config.toml
model = "image classifier"
train_examples = 147500
horizontal_flip = false
norm = "batchnorm"
stem = "deep"
loss = "cross_entropy"
init = "kaiming_normal"
learning_rate = 0.0021
beta1 = 0.95
max_grad_norm = 5.0
warmup_steps = 6960
weight_decay = 0.2
Rows from block 4 of a small image classifier, named by matrix and row number. Rows with one number belong to one channel. Each number is 128 + 32 x the weight over its row's rms, rounded and kept within 0 to 255. All counts start at 0. Numbers have three digits each.
After each channel's rows are labels from the 100 images, of 14976, where the channel reaches its highest value: "top examples" is what is common among them. Only what is clearly more common there than usual is listed. The data: histories of elementary cellular automata, time running down.
# c3: 3x3 conv (model.blocks.4.c3.weight, 160x160x3x3, each kernel summed), inputs 80-159
# c1: pointwise conv (model.blocks.4.c1.weight, 160x160x1x1), inputs 80-159

c3.123:105105152122127114083139125182048069134148103047108120135086141114159134105070175130199061164063125143111109101123106149168176160094133099114111125078131087076095101135140128099115117129124166088113101120083130123095126122118140149106090111
c1.123:126131154144134134088139126160062079132149107030104087130092131123157094104085174144171094188081157142102092128129087147151167146115128086115117135080139082072089108147100132117111137099145144059131053105066149105067121112137110132095056121
top examples: large cells; 101 turns on; 110 turns on; 011 turns on

c3.134:093130124093130112118134084104142138167109152134120118134115155102129086127170136057127129159156192077093187057155112116113142080110102082097071152169109097124076130053132134075092087112135106096107123099145161093111140120089096135112120119
c1.134:106109129089149004132122111068144150147138112127118138129138166092135115140147145069146122171176176079086187070175115123129130052110106110101086158170101110098085150075118107115106084119142091125137115132094199049063167123073088122098132132
top examples: 100 turns on

c3.71:124150208083140126107099102114157171121136127142102161138155152056143141143177176190099083175193104166161110099133136103112126132075111109123110105165092148169156165118132068169133133118141165117085155114178138113085112127142093125168120152
c1.71:100113180057124133108119137118119147160121124156088129072120140062152157128181122201088107134167122126132126119093143151115142160109063109105069156130072106166145117132112073149120052060117169102080131072147151127088088145033099096136134100
top examples: 111 turns on; 101 turns on

c3.116:110122116182094049131119116041135142121141123129138054046166116125086127107119096096159172130176142094076185122144152106155182119142064106092124117107106074059100123107110106108126081084118128119136121120183167049122103140030129066068057101
c1.116:126150137203135074139138124054130132094130139152128086068139147150135131104129123092175159161151107115042168152153144116164186125135095091110159127134099064053102132122103147133086112119095145141148106140146161023100110150049127097090074082
top examples: large cells; 001 turns on

c3.68:098163192109131112125137139162140165095052129119093076048124099076148088134098150049153121117115151106139081118090121134077142083132128155114092082110130101155085161121162149137082141122104120074051119130100109152123109155130124165126057145
c1.68:148140167108169111143071124116120170122102171164051135089103152155135186144170069113056141141133159130178174112132145123117130142110124134128155133136086099078147128123141111115110143149113066141041155098098138135131146154120134056154089117
top examples: 001 turns on; 110 turns on; 111 turns on

c3.37:170178147033173128097197174183085148125091074133157141142151151122096131180164114111146146174121107149125123117150113143155154121114124109145160118121066130120052164128056127113132153162191127127206151109090079117116186169123097153153142095
c1.37:113156142078182149064176147191103126115114122074163140122168121056074107184130156108154164080139063107123086153166146109110116135118093111113109111114086098087114155156089099135113166126175128137175108106099079070111127144109123132148122071
top examples: large cells

c3.36:154134187140121090103105090138077109063109117126115097153104145168136123139130115107129126161107137160117056147168155160141109104187158137109226146079150140100185106177106099152113145145142118057117087172101112157124190132121091097144129170
c1.36:167152148126104134126132102099103142097086149140124082070116141135124169162074112092122166125107114126072123103166087109129068120077119101108156144145064128071140095094083097107107107106116134115125147125143116126101132143078102064147130087
top examples: 000 turns on; 110 turns on; large cells

c3.9:044125139168127160146121102063085141161119159134137129129116150126115140177080115105153129137153116094162125104102139159104117085127116165095119099153092126133109103076137117090073121125115078076122120121096134120130121140135167098165096137
c1.9:026154129173144148180139110051103132158090162139130151082094144115119143106099109098138123117139111096082120140106117123079124111117112115114122109171094105109131129068085145082099126110117102097142130114122110099118073159119182101147079112
top examples: 100 turns on; 010 turns on; 110 turns on

c3.138:191102082176073170143112105122121112093114131081148124172118115135098121062140108149090101064094045149142129174154161164038110116106145134182069112105144124116076120145106095089191122125118129178100120158156087128103101069145098134099160131
c1.138:188114106166079166113087099145090104074121145086111101165076111136109107051122117149104129080085070161155135166165108151082130134116145100195097141087159146121140136150136115139198139094061171165109173170077070128107081033160128148111109135
top examples: large cells; 100 turns on

c3.45:140121129114123081098137134093102107111115134123127050099049162137105085095153065119101091163136148116154134085147107176121079127115075110090100198141147136120144177095108146096121099093130048090077158125088136145129106089106121084099100164
c1.45:113167126144126143107163121111051094112118131113066072107059129132121065145138133108115141078111126095137088061125171131135138105122078123071119176167105119097126167115124168038121073107146061096070179116124118139149089153108125058113058095
top examples: 011 turns on; 111 turns on

c3.86:103130164146107136106121082096102072076105126117098108137001101128184111073101097150145123133153140141055140125097113164111108107096132067101088140152111107119112148110112141107092107105124110140024134097111137133085108175000140162117121135
c1.86:075119167148090086167128118112151112075088118117134109131039108114145072052065083135142125121111123140112112129124103128074070078071132084126083133147092139138102143087090098102081113111107118120049107121151128131081123143062144139083112134
top examples: 111 turns on; 011 turns on

c3.107:118108150134155115106145121086134145115113161140132134128146120122147175139183143082147091162142097126065175130080063092162162146094121116116152165130095100091130076141103166059150079127130102206133138154099135119065156132120097152155127023
c1.107:138112147130139106110096109121124124113099146126147140134132105135146172117169150106137104161130089125075155130077049097156170157099131109129142156129116122068116089124109164063131099132114133172154121155089115116075133094117094116130088014
top examples: 001 turns on

c3.20:143107165165166134161127170171146146087113090097094150138133115158062089135109076081124097149151064120134115054202164118149125148176126144188131115078157084092098135132095086085110158119133121130130077128116104088095121134111142076109159182
c1.20:117051164049161152119147134125163144127098131162120113092127154114122160164133122050073129153154136071060138041142149078154135137127076114061125165120071093138127098073092115096146093152114103119135153067120166122138118138048108055106156148
top examples: 000 turns on; 111 turns on; large cells

c3.76:117121145077114095107093093126108116131109150151107151110111135049163134129123117121049068150193126152052108078160124067133135132141169126094108112114114131153201068123161109121160053162106122138075163079107091143145102133114094066142140166
c1.76:112157098128163093144114112134145144104152147122107171117157147061147099111121129145131097157164071086037123146157120127103096111100139117105071123118121078100132105084129093122099092144078100093121134115051122022104122146068119032121154097
top examples: 101 turns on

c3.151:121169086135141128099140097125123048088170133106142174143118098094118127081118089179136131120167168034134127128120184157110108100105092090099142108161124103130085126140105122140183100148102141099139089090136141092116131073073166057107133043
c1.151:167165077097139116111071102085107079098149115111161144074124154046103119144131123162105154122151154066126115104103195122130119058160111116124158153138112083157107170102131141109109084102084113091142138086170125134123148088091145084102102060
top examples: 111 turns on; large cells

c3.128:113081138144065166153127127162112159118070102111091073117128060140108089120136155144154184121125109106093143121140099147148149185130066136113071151120143172087090143075075120109179134108157176085088143100095052089155137125153129058124140092
c1.128:106137121129145178143159129142105162107124109098085099116108085121146115133146132128108161094103133086122078096134140133121177155144081108099089110166100120103110131041096118133153053141136156073134111137104100103175102109116103087104104103
top examples: 011 turns on; 110 turns on; 111 turns on

c3.81:099000181079127112118128129098107134099130076129135152165099134151124097170165123142110081141142109184177151130163169165139117109143135171062185095103130081140188149150177137172146124169181161148089133111113122130143134134114097095151128181
c1.81:165115162101134136142124140127119141120143099121144147118119151148167153145173143123128152139141060081100121144117118114090105120074090095114152074137104073050128145013109125105061123140163143121123139107094098042103122142094141069159097118
top examples: 010 turns on; 111 turns on; 100 turns on

c3.44:139093174117155195116122050102130118082083131138118116122109158157133126127146120174092126124168132155148168098134127071130151151114069147123133139152128111135168146055143130101150132146116102137077152076084089109109147106137106084150123122
c1.44:154130169131170165149105100145112138093115120122118114117136161148141131134120146161155105140156125082084154126122121071094131129083106140159097127144104096086153163009116125063138137117122109129109151108036089085089129121131148133123127088
top examples: 010 turns on; large cells; 000 turns on; 101 turns on

c3.102:093136079131123104148107170184129144126107069073106129100124151122001089145121148055214109126079103081168096117099128203085105088065187180147117083100081150121096194113134121111133173129120097122116098130105149153100133163174139186158156128
c1.102:108133077080151156155142140154124124112119106023102135112126146138133149145135126064095113158130137066129132125109116124152154171128109130081127094112076126104103119076102159068132097158108119133123079081125182134106107175118163087148141084
top examples: 001 turns on; 110 turns on; 011 turns on; 111 turns on

c3.145:147143129087094125125103127092106096085045120169204018063175074121123082118151080124152112116154139121153144112113158169135122124132134140106146171162138129110146173105149161117111165074145137177161056094114094123155208154098137124112092132
c1.145:131120142131105099153087112118124086058089099116154070098149056107100054096103122136165079169151114117111093125129139143100125114120126106131089107140149111118087156107141176136099179106123123136229083114136087111123156123112137119113097126
top examples: 111 turns on; 110 turns on; 011 turns on

c3.65:052124156129096152117109152154122144160045100112106120106113096109154095150149152091166110132088130116153068094100115157136149131120165150109157146143089134127088157138143122124164132138140079089089117125084159151128117143178122160127115091
c1.65:075115153033120159128114153151158145167104121133121126113131073074155099141082145120096131172110131076109092127145108137164157119134048078112118105148115099067127132134124159108140121155161103030135118108046178108131148131137135063108127097
top examples: 100 turns on; 011 turns on; 110 turns on

c3.72:139080162107099116115078106087120097118131086140134132076108062187103112104140156188184101104132148186115188122207111201109131127061108071059114070150067133110100147104101154062128164095107110111118169092115130102081138137108100094080086110
c1.72:094088093072104106064093078080116097107113104163154132086176109138114138176123158145150140103114100151126120041121152202134152116100108119079137107099107085136060128067096143067114141115082082090153136077152117122112114143146113062133096105
top examples: 111 turns on

c3.49:143181128184096076138075113106181117085132088103059125143081103129123077102133084114090167113140140131149097152181105059132110148139095090135070123139127118118104134143123117137097062104121136097073060073118139115129095057146139077066110125
c1.49:116158137146075079180047134085174108123095106132050099136093074110084092102127050139106177130164170135125103115164126067121060089102082088126086094182130131145083157130127089094077060107126110081055147076139143126132112101136152079108128145
top examples: large cells; 011 turns on

c3.74:129126122125158136128148139106120113128140103148085140104126108029136150137072123081152095137113130049099094067065093110159091114140074137094177131135108089139107177084096121107159088165128101118127146132119147143140177134082153127168128121
c1.74:108132121121140125134122125050133130143143094111101122105148104013072136102040095098140109116123121073100115112110085090118101117115000137104121114168111070103096143122113106087154111127107088115101149113100181101106142139092167085136135137
top examples: 110 turns on

c3.97:102114105141170096120170119153091150091114143131155087062129139117149152162130156091153106131149089139135100070148123166167141147142122117103152096029083099089103178154113126105080125094134184093053089083115118088070159140124153153150062148
c1.97:144114063119170071103165104143064136115099115113141093120140129131153151133166122139065112156155115145137145069148151148165138165143142093122137159044103113093125148141117119110138073124118185129040085133132126109085172135083131149147096148
top examples: 001 turns on; 111 turns on; 110 turns on

c3.126:164160122147121179131111077152168154088103085127150122144140123142127180179129142139112172112097072112170114140156148111147145168085127167134122182145080128098038135039077121117110152130146162160145081112065104083124155151160162084168123109
c1.126:149146139154136152124112081170147150067147104153146110124138117173140181190139151155114177133121111129168104143176130069187167162112138184156147166135089109104045123049057148131100157093134183160138131104047100108106146142167173105161063125
top examples: 010 turns on

c3.155:101132139068099084147042117183112097148149136138159195159133169115153200169138103140133118151142091071195177152091165159137060106105149174135126099111058139114161132093112108168113142136110131137127157148108151129158122090158078153178126106
c1.155:119156116073120116162068127170131125134168133133131167137144139105181189151093097137112144159112064024134163148115132104129068148099073096157137109099075108077114143080070130102084128133107142140154152138090140065139091073134110104173134070
top examples: 111 turns on; 101 turns on; 010 turns on

c3.41:113147127135097143084091141114107164184089128131085123154108105079071065130136107078127091113099107107093109077152101141108137091150047100122069111162152125093123143124145137094117070110099106056081150109148103117114103148110124122092088135
c1.41:130107123121089121149103097126150146126093115171109116136081151122085127064130086088108092159129172133067161103159099132131083064129050043134081091144141132128135156100129143089112111103109148070147169112145162127116163150098114077096114141
top examples: 100 turns on; 011 turns on; 000 turns on

c3.66:110168134128139207106137163117125124224171064107071161154104130138177143094161104077095147116103158114111123086079128204112211190177135094085109190146187118141173131134155151131118105104095137043102095111134118117148109149110184140134136150
c1.66:151168129139090164117086157112112106172124117120083115096057068166146146066185088101106166103149130082070194112074139141112097167139138140132106156149148084113142121114171074113117098136152133137113096111114127125150206139084128130144174128
top examples: 110 turns on; large cells; rule: rule 67

c3.23:117099179074130141164116165176121192114105128130157117123151144159111134179139122130099135105160160190101136096162091138162142165139183156159159145174116145163182100144148079140065097097163198168104174138112145160139147154133061155167162165
c1.23:145140131086143124146148157115117121115163072116120084089117131127109114103132088065142061130093125134050130107144106207132142107140080092068091129159135028092103115140095136118079110130133115067109099058082152096111129150110125056133189097
top examples: 101 turns on; large cells

c3.92:182130118134085134145167088202156145081080129096082121097134129129146142130113174130167106123107089132167137122123096102121118153120148153165111068092119043102106162069131142115067119135201149139102139217102147107067065156144091112115101124
c1.92:137124087141102157139176126122155148099094160108080098099100139128087144155058153112163144144092094129167151139087092139084151154088153154143106101145122098070087171104107091082084065132166100126107149184131128077122069143081104103097140121
top examples: 011 turns on; 111 turns on; 000 turns on; 001 turns on

c3.136:117152118123170167136167115136086115096076166151118186163139141150169129131153129120059132061113082090150127095052173176123135122135153166088078169049054100107125070128131125118096091130169166131050134156112141092090079118157157145160155139
c1.136:128139182125138164114186078106140122064145129141121147152151119178144102104150115152028119129118089141154112093067190153118156136133105175063128141119092103161128078125146122120141044170179167121057118118170163142141086105123076116140136129
top examples: 000 turns on; 001 turns on

c3.85:124105142177134140128109137075051133171086139090105092141083099164083094078149129143160152105054089110093168131083062101123123126079114104165076079097098108088087128090076097074094151140118112129135172108122062107098122173098109156132117094
c1.85:141094127145133112124074120035047087120088122055092072129068059145073095073134094139144149092100108118094162131131085123112096091089112084163094069085118082088105136115122126075093138123104110147133168117091084096128159154061123140118126093
top examples: rule: rule 67

c3.26:086107162126137127130115103095103096138123150101116131146084124098150180074080112190127099120211147098118123150138081116094072111121101166077138093141136111107177109097126077115140045122123091147106170159115117097118159092110112111094133130
c1.26:088095113151158115100150143122143171156161147152166171177152144144165185126110114167130103152164085092152121131156106138117102134131119154083128122144140127063145101097133069100142070154078087144132151119068146109090124092126114110129162123
top examples: 001 turns on; 110 turns on

c3.63:146169124132113127133125190170181153086165086110154167085216157079149132164117140127154180147109179096146098158087148123133157121147096107144153088156080105147112132108090114146167096156140106095120181126144136131111090141090143083082140083
c1.63:127145135116066115107078182159183157129157129109097124085168121086121117143102091139141155130104143126121115145092120108111151132103046102161120065136101105160127137132103099149110093123055122087108164123151150129111027109113147071085172090
top examples: large cells; 110 turns on; 011 turns on; 010 turns on

c3.19:103100145093115195152120128127173173137151162182159098064147109160080119132151133160127112106166147143156163157168105140134118154115177156150149108140081173155166128091133111087142138105179160189130164089075122151129159191112109160156138182
c1.19:134125066095112172120135133065111097117178095140181086025179082139099081119126103121149065151115145123106149162135100189150141109134110100126114091086098059148111082107088147077068123112137101027151086079120134105142163130111144064135167101
top examples: 101 turns on

c3.93:145136156101105117103119054176150131046111135157125142106114110169127146078117095164133121135142165154112152143137062096183084115117145108141149119147116125171111129096154117116007088122106153174107150149107114141158081078069125135162110137
c1.93:091116118111138106055154105108106125100136107091134134094129147129145152132140126110128100160131098125140173115124142165145143054156128151056165105152104023112080108123177135070046140118116083139113126084134211108145061110149109046205152114
top examples: 101 turns on; large cells

c3.64:081123109119147130125103116138084137130165129153189152107121147089090126151141116082146168151108094145147126126123136103100099087135158160110120167108141134139134139129146143042156144110118061189137122080112128145188140163195064147123081139
c1.64:139159152129167119136097102151077166174157110116140139118145143092125137123134132122171064165094079149048150164119085080120107070154127095107075158126150125116114184140121145109116177147134101132159169120029121068108124142161125114087075138
top examples: 101 turns on

c3.43:085105156133186170090163064154119111125112091101078167134103117172126108103107097149159150147097125173056143105097107138117145151102139073138141106122121155117128138125155096125077079102156123139113110148074103159065143124008143165100115141
c1.43:119127126132151148018134101135103125153077108077118136104136131130155166133117141145151154118172170088095145088155116134145163152159106130044149100155117108153063089095141077059074101102142098142149084057141150138105125132085110090154129119
top examples: 110 turns on; 111 turns on

c3.89:103157079084070109181147079089120157141101195116095104134122219117137123129054129137068127185102090126156140060151156105112131141120109131079136113118093136119120182122109160132111145088148156074127169069183107121140089145146149138125123112
c1.89:120150058085087109185132090128114154116115175147069106082148207123148114105056175156082117191125156137125141066123136045129128101115105155093129148092051163149120167095127166142156145102124189102136178077164127143125126125118156155109168141
top examples: 001 turns on; 010 turns on

c3.69:105117063093119115138097125123116090144128166139140107108120136111074116109057120109147057124157097138114118088146153106133122070125118145085113136167108110115128024098117114074181093151117132083119142114160148080172139104094058071124153074
c1.69:103123063088096101141102152153137115116115153164095130106138095129099102114087128132154063134123111153095106094153126094127127082092122110106088137168100131084102049113120133074156118180095173087131122121126150037129161072108052059110149097
top examples: 100 turns on; large cells; 110 turns on; 111 turns on

c3.7:081066127153151153153161148056145126115114069141113132105139102084099098106099131046116085147112134098100075093108132123140125090120118124096104114146163069124128118090169121048087067114126084107114144106109151103105162126031076133098147081
c1.7:095074149166103160125092127070139113111081089113145101072163088073080089119118145101124100097139095121042082100091159088129114130101159123123111057143128092149120082097169092051122064100159081107151130111149142153121159111028079151130114069
top examples: 100 turns on

c3.5:161162117171125153155140157131147125125059156132064150117131051135115129121137148129170135108134113109003141141152104099129167129111107113178123083086135085075090144117104158094180138144166162180111106151058140089061142170085137160110140116
c1.5:167133091173149177167142158123112119134015145107071132125093061155132110117128161135159120131119115128067129124152088087141164144138132110197113108065140105086112133118126171114163127116125167176113073167050080088120133150084134197116124117
top examples: 001 turns on; large cells

c3.8:067088162124085108176125130125152146170134101141111121160158114069146169115121122082135129152126115070151137083160137137129111101138047139063063145145125106134070074092123150076144119133173055091122141109138120113170151147163150158135138121
c1.8:104077171152121136161126111149140118100114097135121125137161120056129145093128113094160122093118091090129128093131114118113124132135042117108098158131104100128093065065118110035132114121124033105093163130134099128156117138150144149102111116
top examples: 000 turns on; large cells

c3.32:081081177118144089148133139089129142118161118193144141136140152135133120130126126111139132097113118084143156043128149211132161119126140114094106075049170122128150099193120129097127140130166065140139074146100135139107129147125066129145177138
c1.32:128131140132164108136142128145133118107171081165092131052146143122136124101124115123157154117104107051105138078084125201097134106087104142096128083033134070150124068155087126128067106118170088101140075112098174134111130119083099111102170084
top examples: large cells

c3.132:125133088074115131112132085177152126079113088149150168148139095169140178152163108202069118191179084133089144119180153097166158167162109057117148165116100100086127199131133146126085155145125190101162081120107160086163191103086159097091111099
c1.132:126158105094102153123099097176105109086109070152139112107131113145118168121162100163099139154179145139067095080163133100126144156112085100069130093168116120126089169022133164083101139172125148064171126068146169132169173140111127096096146130
top examples: large cells

c3.56:080082086149127098108151153155130118119141067128159121121148128153102122131169121101127132144119119126145150057138138197072134156131119080142120157136097142109068113133091151121068136061130165128129078115103104087096145153124138136138141128
c1.56:064104128155124129096159118152149115109109082152172122105147166158096131151186150119097158176121128147170123061136155129106167189150132112168110154120079128183085104102040147136103132089148189138157122100126149155140175175134136147156110159
top examples: 110 turns on; 111 turns on; 011 turns on; large cells

c3.110:148169187101101100108132160139170120154103159123123087010121145159132154153137181133145150064145127165130150082144073128167122132081148117070167085129099120082159184133151137109105120060116185130061131100114138084100111119082158116181104125
c1.110:180146093089166164140122098136132127110115150107080154108147142156161154141159170138064126124159096151126138000161158108152139148093130142118170138136112113129122162091155125092177043083139161135123100162140119126110112132009132130187132138
top examples: 100 turns on

c3.59:146133083123133128143100089055163155095129097130145112105176123060114108147141137152088124140127131080106166101143115023119144106150093125091117131134090084147168075100134125117116033140124037149116167038159075142169149173113121146099077060
c1.59:138159097137169132174144118100160178156171105094123146168193131102140118163075145146150122161114098108130137130212074101127149144054123093122094139111144108137156108112107114157083128141103089052138128133121115083133168195128170090136094144
top examples: 101 turns on; large cells

c3.75:134159119171133191134133092088160120105104106130127132130144138080138190130139181245119164164114126103101095180150107091157095090137152155116081160163146122140156100137175082147150128164150107138129184098118142145097170133120150094164137127
c1.75:127152126161154159119113111069154135073125091123128145137150120067103140113108161192128153148135099072113089147145091108141099114141116136104063132147164103077144126160164032136123134133120079123119146120036146085052102148137131090158094145
top examples: 110 turns on; 101 turns on; 100 turns on; 111 turns on

c3.153:079137182104125124122158095087135130103098086142164108079057035105094110093131091118150151168108121139129115138105091183109096135164118091110142077115126124114129143129114119152001133060121144130079159125091090143119139152029157143070128160
c1.153:119147159122120166078119084071103081110121131126144108112012086127100150153144143150141166112138134139141095107152156136116170135166123128083156107142120087104132062113147137130000163094130125108100155097103128147155116135091123112173093148
top examples: 111 turns on

c3.96:151135152098145146101139118081136091056106138131076061068157151132147040119108137141179103086148147144160096150156066130107139073108103106101130081098098153165098098118126140111138133055118083162131043071127133132063138135110167119063063093
c1.96:152116137117108148106081119112111096056086110124133067107152117120096011087086121141151107098142153133117091131160096148140153089128106102129076027100105121148088099103119147086077148055089112109180075062151113136114153124109141099097068140
top examples: 100 turns on; 111 turns on; 110 turns on; large cells

c3.12:137136117147004127116128149143183153133091131155099017038113138142104159170156160125121165078124119132167150182129105136127122129136141172103145097106104110072118126126114105177102164039137124135146144078117168097131064172139126123190109116
c1.12:145126143156008106113129140142181152123078133159082041061115141156132172176156180125129150091118121142157138166159117130131139133141135184121132077111127120097128115132131108182100151051162143154123148097132166096112033167139117123186119118
top examples: 111 turns on; 011 turns on

c3.46:072080163073162148120114046140124136078160147127148173155124164151121157165147135128049074146146147141131142127154108022152118151102170155128158127112126125149143135115174102128145096125172114151116122205095183149142146111121088151163117166
c1.46:145180131102150155131122074088097113074158137093109155151148135090127142144119124086122098171117123096090119132115061091141111088135116083128091143053124053100089152091103109075083115158136068069135111155069152069108184117138145087145132118
top examples: 101 turns on; 010 turns on; large cells

c3.125:168132171164126106088118104160127113037115091143063163091096092126061155139104112120141107088066085156147110045094110147065065071095102052165096124117110099079094143125109169139056082052152135110118145115102145100151143126086146104146127112
c1.125:125083143175101132048118139142134175099157096108080121084140142087067209161061141113143120096137072142124121058137114125054101083109113098101069136156114132086098095152161102162066107070129141131156129063099138095106077083120117091141094136
top examples: 111 turns on

c3.62:089080161068133088168115130064116151127128070081145107152133142156127066152157121122091120140095128168168167115118112170076129106106147131081127132156095100155147163134186103070123123107149055107121141115119139157076132118135063169141139141
c1.62:138164141083115149128108109071113166123095116103117063126140124104149121136101119099101123126107142043114144129104093096119120085103022105125112139146091098116090136063139109010084116119156066102136130110092110086100145138106108056148112037
top examples: 010 turns on; 101 turns on; large cells

c3.57:140168088152167130110194161135154165107130145167136164099162122026039096145086098166114109102148115087116014097127092146119134103145118137158107122092088080099143166087141127126092104124190216135125126145087133110145139149130180147129141123
c1.57:135098026136152128089179137135149153150143144145141152110167117064044101119096139133067131115115154078107023041161105164133100127137113141146135103103090080128148123099116111128102118124151180143177122121119127105102128159110175109118132134
top examples: 101 turns on; 011 turns on; 100 turns on; large cells

c3.61:106152127107123160059087131125073166185119169109143118130158125133115119111111135102063108126099130096113162125125134092121127231146093097149096144139128120113138135105065105158095122130099152051124134102121096099096075176140182101155138106
c1.61:100134073082134148100115094139085186192134160088138107108180133129118139132090127089056068195096144129092157094125126084136123134131093083137119135155096143148139145066089097099114085129099141056161126121156102145108116142107178087140119118
top examples: 001 turns on; 100 turns on; 000 turns on; 110 turns on

c3.29:119146197175115180127170127077130138141117071112130109148136140102110130078103072160163140133142135123085147070054131146117148086049117137128123143137128107092121149072092121074113122120092074110115133135136131106133153119141102114081096110
c1.29:104141190168099161125145127103125130124118084098149073119127136087084095072093081142160163105124137130092137062070154145107138083062101131135111122141138097113126146093080136068104125091092097118142136127139121126156134123137113118115078125
top examples: 100 turns on; large cells

c3.154:173119040127131150107092143130106093113193103123140110038092174102178151129133155136130158118146147107147147166149135149137142109206126178079167149114093117123107095131130154076071111098113044120135136068144128138179119163121110140118090095
c1.154:151078015129123144105117111136142109097170105159155121052117195129171144131139166117119160133141131115173167149149140155161125115192146182094173163098083105137117070117142127121077138119138033171140156070107156134130129132171111155154077108
top examples: 111 turns on

c3.31:118111142062154190154163147164137165163118167169178175153159133155112122168132128125050073126143144166096105110153115107137160154122186139148154127118110171152167104134150135140111063131187189168136158180096133157121128150102085176136166188
c1.31:147154087117181143140147151080096115140183124113128156107157135113137161114108103079149082154105084131032118147121082171143134092135143089109116149046116056089107098142080153131040107154165081032150091119083152030095145124130122096113165125
top examples: 101 turns on

c3.22:090120137124171056117122088110135141162121154163107174144157141093119154151088156102080109190154129134132131047090107122150118105118156137119094142111130080132118131112126123143078106130120129019117126096107140093144154130120103108182111098
c1.22:108082151154154091116108095126120148133091148142106169115163140096093096128115147098102119150172134136076135063114130079117129140126134145141072125092128069136086117111110104135080099109086144063113078083110124075139126080107118106153145101
top examples: 100 turns on; large cells

c3.21:118097086142143154154084180175163162126099082080129116131134121156079111124105130113147127193128097161134108078159162123158123176099149138197166137094120117087063136154036099075088161146112071146096067150095128123126111123138132131105147161
c1.21:127101131030116170150160125125162131142132104116116100078119130123131148126113128085105132164156143096043124042124139079125128165119049080044140121145104098140131146107063124078114081190109070125152134053120155143149123122065139073078143138
top examples: large cells

c3.141:131179155131068127069121159159147152140105138114117076038165144109153123171114164105185156063135120112124096134147085117128139123112146156135156092093056102114134173115109156090149099083136124131035168064095168113161101112155170160183078101
c1.141:144115143098161131138156122092121126127123138119110122144149122120153134149149108138092111138148141138080140006173138092144141156078095113132124172116074086126089145094101114074194050085126057134086119105120145113149169134081108073187138113
top examples: 100 turns on; 011 turns on; 110 turns on; large cells

c3.119:179149116164114050152095113193088134100132128134086125104087134180069151109106140112184151124168138161106141107147056057098110113105173118104133100143151123134105122153133130106118134111139095133138132161079183127117160090146059131142143149
c1.119:139129073148126065123123131135094139103119123158070113080071146120111177082143120063157112143167092120091147106146079123086119099109138144104153118133137096170062096137126109123099087093132056122129146121076180110139159106094040115137163113
top examples: 101 turns on